Weights of a small contrastive audio-text model.
Training: normuon at rate 0.019, 6400 steps.
Data: trained on struck, bounced, scraped and rolled objects made by modal synthesis, 78125 training examples.
Rows from block 8 of the audio encoder of a small contrastive audio-text model, named by matrix and row number. Rows with one number belong to one neuron. Each number is 50 + 12 x the weight over its row's rms, rounded and kept within 0 to 99. All counts start at 0.
After each neuron's rows are labels from the 100 clips, of 14848, where the neuron reaches its highest value: "responds to" is what is common among them; "peak in band" is the frequency band that holds the peak. Only what is clearly more common there than usual is listed. The data: struck, bounced, scraped and rolled objects made by modal synthesis. In brackets: how many of the 100.
# fc1: MLP up (encoder.blocks.8.mlp.fc1.weight, 480x160), inputs 80-159
# fc2: MLP down (encoder.blocks.8.mlp.fc2.weight, 160x480, transposed), outputs 80-159

fc1.473:50 92 80 69 70 50 50 50 50 50 50 58 26 51 50 50 50 04 50 50 50 50 50 50 50 50 50 84 50 50 50 50 50 59 34 50 50 24 50 50 50 77 34 50 50 50 50 50 49 50 50 50 88 61 50 20 30 50 50 50 63 50 50 50 50 31 50 50 50 50 50 50 50 81 50 50 50 60 50 43
fc2.473:50 50 50 38 90 50 50 22 50 58 51 50 50 50 50 50 50 50 38 50 50 50 80 50 50 50 49 50 50 50 50 50 66 50 72 50 50 50 50 50 50 50 50 99 52 50 27 50 50 41 50 50 50 89 50 70 50 50 50 50 50 50 50 79 50 91 50 50 50 36 77 50 40 50 91 28 50 50 50 75
responds to: membrane (47)
peak in band: 1000 to 2000 Hz (56)

fc1.353:50 43 50 50 24 14 84 50 50 50 50 43 50 50 59 27 50 50 56 36 50 50 50 50 50 50 50 50 50 50 50 51 37 50 50 50 50 71 44 50 50 54 50 50 50 50 06 50 50 50 85 37 50 50 49 50 57 39 50 50 38 40 50 21 50 50 32 50 76 50 50 50 50 50 50 62 50 50 50 50
fc2.353:58 50 51 45 50 50 50 50 50 38 50 50 50 64 59 50 50 50 50 50 50 50 50 50 50 21 46 64 50 50 89 50 50 50 50 25 59 50 50 00 41 50 18 50 50 50 50 50 60 55 50 50 50 50 38 50 38 53 50 50 50 50 61 50 50 50 36 50 50 50 50 50 18 50 50 50 50 50 52 50
responds to: steel-like damping (62); white noise (33)
peak in band: 4000 to 8000 Hz (81)

fc1.193:56 50 50 50 35 68 50 47 50 50 42 50 50 50 50 50 50 50 50 55 50 50 51 50 50 65 50 50 43 50 86 50 51 50 58 76 50 50 65 64 50 50 50 50 70 34 50 35 69 50 50 49 65 60 50 35 99 50 50 39 50 50 50 50 50 50 50 50 50 50 50 50 50 50 50 79 50 57 12 57
fc2.193:50 50 04 50 55 50 39 89 50 70 90 50 50 50 50 50 50 66 50 50 50 50 50 50 50 50 50 50 50 50 50 50 50 50 50 50 50 50 50 50 50 50 50 50 31 50 38 50 50 50 50 50 00 50 37 50 50 50 50 50 50 50 50 28 50 50 50 50 50 50 50 50 50 67 50 50 43 50 99 68
responds to: one hit (54); wood-like damping (49)
peak in band: 1000 to 2000 Hz (48)

fc1.129:50 50 50 50 50 66 50 50 50 59 82 50 64 50 50 50 50 50 50 50 50 50 50 50 82 50 49 99 50 00 50 50 50 50 50 08 26 50 50 50 50 50 50 50 63 52 50 50 50 50 70 50 50 41 47 50 39 50 50 50 50 48 50 50 50 50 81 50 50 50 99 55 50 52 41 50 50 50 24 56
fc2.129:50 50 25 50 50 50 50 50 50 50 39 37 50 50 50 50 50 23 50 50 50 50 50 46 50 56 36 50 50 50 57 50 86 78 50 35 50 75 12 24 19 50 50 49 50 50 50 69 50 50 50 50 50 50 50 50 50 33 50 66 50 50 53 50 50 35 39 50 27 50 50 50 50 50 84 23 50 50 50 50
responds to: membrane (80); large (80)
peak in band: 500 to 1000 Hz (33)

fc1.31:83 50 99 50 50 50 29 50 50 50 50 50 50 50 50 36 50 50 76 50 50 71 50 50 50 50 64 50 41 50 50 50 50 07 50 77 41 73 47 50 50 50 50 70 39 50 59 50 50 50 50 50 50 59 33 50 50 50 50 50 50 47 50 31 50 50 50 50 50 50 55 70 50 30 50 50 50 30 77 47
fc2.31:50 89 50 47 50 50 50 50 50 50 50 32 50 63 50 50 31 50 15 50 50 50 50 50 50 50 50 63 50 50 50 50 48 35 11 50 50 50 61 50 50 50 72 50 81 99 50 50 50 50 44 50 55 50 50 50 71 52 50 50 50 50 44 50 50 50 55 50 50 50 50 50 85 50 50 56 50 50 50 50
responds to: bar (37)
peak in band: 1000 to 2000 Hz (67)

fc1.476:50 50 50 26 99 50 50 50 50 50 50 50 50 50 49 50 44 50 78 50 50 50 54 62 29 41 80 50 50 50 50 50 28 26 50 50 50 42 50 50 50 50 76 50 38 25 50 56 83 50 50 19 50 50 50 50 50 33 45 50 50 28 50 50 38 50 81 50 50 60 50 46 50 79 67 46 50 50 50 50
fc2.476:50 50 50 50 50 41 50 50 27 50 50 50 50 50 08 17 50 50 50 50 50 40 50 50 50 20 50 50 50 50 50 65 50 50 50 50 50 50 50 50 50 50 50 83 50 08 50 50 38 50 50 50 50 50 50 50 70 50 50 31 50 50 50 50 50 50 48 50 50 50 73 50 50 62 50 50 50 50 50 50
responds to: membrane (31)
peak in band: 1000 to 2000 Hz (53)

fc1.43:50 34 50 55 50 94 50 50 28 56 50 50 50 50 50 05 50 52 24 50 41 99 46 50 50 15 51 50 50 50 50 50 50 71 44 50 50 50 50 50 50 50 50 06 50 55 50 50 50 50 50 50 38 50 50 50 50 29 50 54 56 50 50 78 57 43 77 59 50 50 37 50 52 50 50 50 19 50 50 50
fc2.43:50 50 50 66 50 50 72 50 50 62 50 68 50 50 50 50 50 32 50 50 56 50 50 50 50 78 50 50 50 50 50 50 25 50 50 32 50 50 50 50 50 50 50 46 50 50 40 50 45 00 50 50 50 50 50 50 63 50 50 19 50 50 50 50 50 40 50 78 50 50 50 64 50 50 40 61 50 71 38 60
responds to: steel-like damping (36)
peak in band: 0 to 250 Hz (38)

fc1.448:50 50 42 62 50 50 50 50 50 50 50 50 50 50 17 50 50 50 50 50 50 50 71 50 50 50 50 50 50 75 66 50 50 11 50 50 50 50 50 50 50 31 50 39 50 50 50 50 38 50 50 50 50 50 50 69 50 50 72 50 50 50 34 50 33 56 50 50 26 03 50 50 82 50 50 50 38 58 57 50
fc2.448:50 43 50 50 70 25 28 50 50 37 50 50 50 50 50 50 75 50 50 50 50 50 64 46 50 41 50 50 36 50 50 50 50 50 50 50 50 28 50 50 50 57 50 50 50 50 50 65 50 50 50 50 62 50 59 50 42 80 50 15 50 50 50 50 50 50 50 50 50 50 03 50 50 50 50 50 50 50 50 50
responds to: one hit (57); membrane (38)
peak in band: 4000 to 8000 Hz (59)

fc1.312:50 37 50 25 67 50 50 50 50 50 42 50 47 50 45 50 71 80 84 50 92 50 50 33 50 73 50 50 50 50 50 50 50 93 50 50 50 50 50 50 50 50 64 44 41 26 57 62 50 50 50 35 50 50 50 50 50 50 57 50 62 50 50 50 50 50 50 41 79 50 50 41 50 50 50 50 50 43 52 56
fc2.312:50 50 50 50 50 50 50 50 50 50 50 99 50 68 50 50 50 50 50 50 50 50 50 50 50 50 50 67 73 50 54 49 50 50 50 50 50 21 50 50 50 50 34 50 31 50 50 50 65 50 50 50 50 50 50 50 18 50 61 71 50 29 50 50 50 50 18 50 50 50 50 69 50 50 50 49 37 50 50 50
responds to: one hit (47)
peak in band: 1000 to 2000 Hz (50)

fc1.196:50 64 50 50 50 50 50 50 50 50 50 55 75 50 53 50 50 50 50 50 50 36 62 50 50 50 25 50 00 84 50 25 50 50 50 50 46 50 50 59 50 26 50 57 50 50 50 50 50 28 50 50 50 50 50 50 66 59 83 50 50 55 50 50 78 50 50 50 20 53 50 50 50 20 50 50 50 50 56 50
fc2.196:50 50 50 14 51 50 50 50 50 54 28 65 81 50 50 67 50 16 40 50 58 50 56 50 50 50 16 50 50 64 64 50 50 50 50 50 50 50 50 88 50 82 50 29 56 50 70 50 72 50 50 50 43 50 50 50 68 50 50 50 50 57 50 53 53 50 50 50 50 13 40 50 50 39 55 50 50 50 57 50
responds to: membrane (36)
peak in band: 4000 to 8000 Hz (53)

fc1.244:50 78 50 46 73 50 50 50 50 38 50 53 45 50 50 50 50 50 50 00 50 50 55 27 83 50 53 50 50 50 50 50 15 50 50 50 50 50 54 50 56 46 50 50 50 41 50 50 50 50 50 59 35 50 24 50 50 50 40 50 88 50 37 42 12 50 50 35 50 23 25 50 82 46 50 50 26 69 60 53
fc2.244:50 50 66 50 06 23 43 50 50 50 82 50 50 50 50 50 50 50 50 85 54 50 50 50 50 50 50 35 50 50 50 50 55 50 50 50 50 50 50 50 50 50 82 50 35 50 50 50 50 50 88 50 50 50 50 50 50 50 47 50 26 50 50 50 50 68 50 50 50 70 50 50 74 50 75 50 50 50 50 53
responds to: membrane (42)
peak in band: 500 to 1000 Hz (33)

fc1.224:38 50 50 50 50 40 81 50 50 50 50 50 50 50 50 26 50 50 50 82 93 50 50 50 50 50 50 50 50 50 50 50 50 50 50 50 49 50 45 50 50 50 50 50 50 50 50 50 50 50 50 50 50 50 50 50 50 50 50 50 50 40 62 50 68 50 50 50 73 93 65 50 50 56 50 50 50 50 47 68
fc2.224:71 54 50 50 50 50 50 50 50 50 50 50 50 50 50 50 50 50 22 50 50 21 50 50 50 50 50 50 50 50 50 50 50 50 50 50 50 50 50 74 50 82 40 74 87 50 48 50 43 95 50 50 50 50 50 68 50 50 50 50 50 17 56 50 40 77 45 50 42 50 50 50 50 50 50 50 78 50 50 50
responds to: steel-like damping (38)
peak in band: 500 to 1000 Hz (30)

fc1.255:50 50 43 60 50 50 00 50 50 50 50 50 50 50 50 60 64 50 50 43 46 22 50 50 50 50 50 50 50 50 50 50 79 50 50 50 50 50 51 50 71 50 50 30 37 50 46 50 12 50 60 50 30 50 32 89 42 50 50 50 50 50 50 50 50 50 50 66 50 50 20 50 50 50 50 50 50 50 51 50
fc2.255:65 50 50 49 50 70 94 50 66 50 50 42 50 50 50 50 07 50 48 50 50 38 43 50 50 68 58 71 70 50 50 40 50 34 19 50 50 58 59 50 50 23 50 54 53 50 50 50 50 45 50 50 50 50 50 57 50 50 50 41 51 50 56 50 29 84 50 50 50 57 29 92 50 50 48 50 50 50 50 50
responds to: bar (41)
peak in band: 500 to 1000 Hz (38)

fc1.95:50 50 50 60 50 99 50 16 50 50 50 50 42 50 59 50 37 50 50 50 50 50 08 50 50 38 50 50 34 50 50 50 50 31 50 50 50 50 50 50 43 50 50 50 50 11 50 98 50 50 50 50 50 50 65 50 50 50 50 50 55 39 50 50 50 50 50 99 50 50 50 50 50 50 50 35 50 50 60 50
fc2.95:42 50 50 50 64 50 52 94 50 50 50 50 50 50 50 50 50 50 50 57 50 50 64 50 31 50 50 42 25 50 50 50 50 00 57 51 33 50 50 28 50 50 50 57 40 50 50 75 50 50 41 50 50 58 50 50 50 50 50 50 50 50 50 50 50 50 50 63 50 50 50 50 50 50 50 50 50 50 50 78
responds to: steel-like damping (41); glass-like damping (37)
peak in band: 500 to 1000 Hz (92)

fc1.426:50 50 50 50 50 50 50 50 50 50 50 50 50 92 47 50 50 32 50 50 50 50 50 50 50 27 50 35 50 50 59 91 50 19 09 50 46 50 50 44 50 68 76 10 50 50 50 50 50 50 50 45 50 50 50 99 50 61 50 53 63 59 50 69 50 50 50 97 50 50 29 50 50 38 57 50 32 50 50 50
fc2.426:91 50 50 49 50 50 48 50 50 50 50 50 50 22 50 50 48 50 43 50 50 50 50 50 50 50 50 94 50 50 50 36 50 19 50 58 50 17 50 25 50 50 36 50 50 78 49 50 50 33 50 50 50 50 50 50 50 50 50 50 13 50 50 50 90 50 50 50 50 19 50 50 50 50 50 50 50 50 50 66
responds to: one hit (64); steel-like damping (40)
peak in band: 4000 to 8000 Hz (67)

fc1.234:50 50 50 29 50 50 00 50 50 50 50 30 50 50 50 50 50 50 71 50 50 50 50 50 50 96 50 08 50 50 60 23 48 27 50 50 24 50 50 29 50 50 50 50 50 25 50 40 50 50 50 50 50 50 50 50 50 50 50 50 50 50 67 50 50 41 50 50 82 50 53 50 50 50 59 50 50 50 50 50
fc2.234:50 50 50 61 50 50 50 74 50 50 50 50 50 50 50 50 50 50 49 31 50 70 50 50 50 50 65 50 50 50 50 50 38 28 63 50 52 02 50 15 50 50 50 50 57 67 50 52 50 08 50 39 50 84 50 50 50 50 41 50 84 50 50 50 50 50 50 50 50 47 50 50 50 72 50 50 50 50 50 84
responds to: membrane (42)
peak in band: 500 to 1000 Hz (34)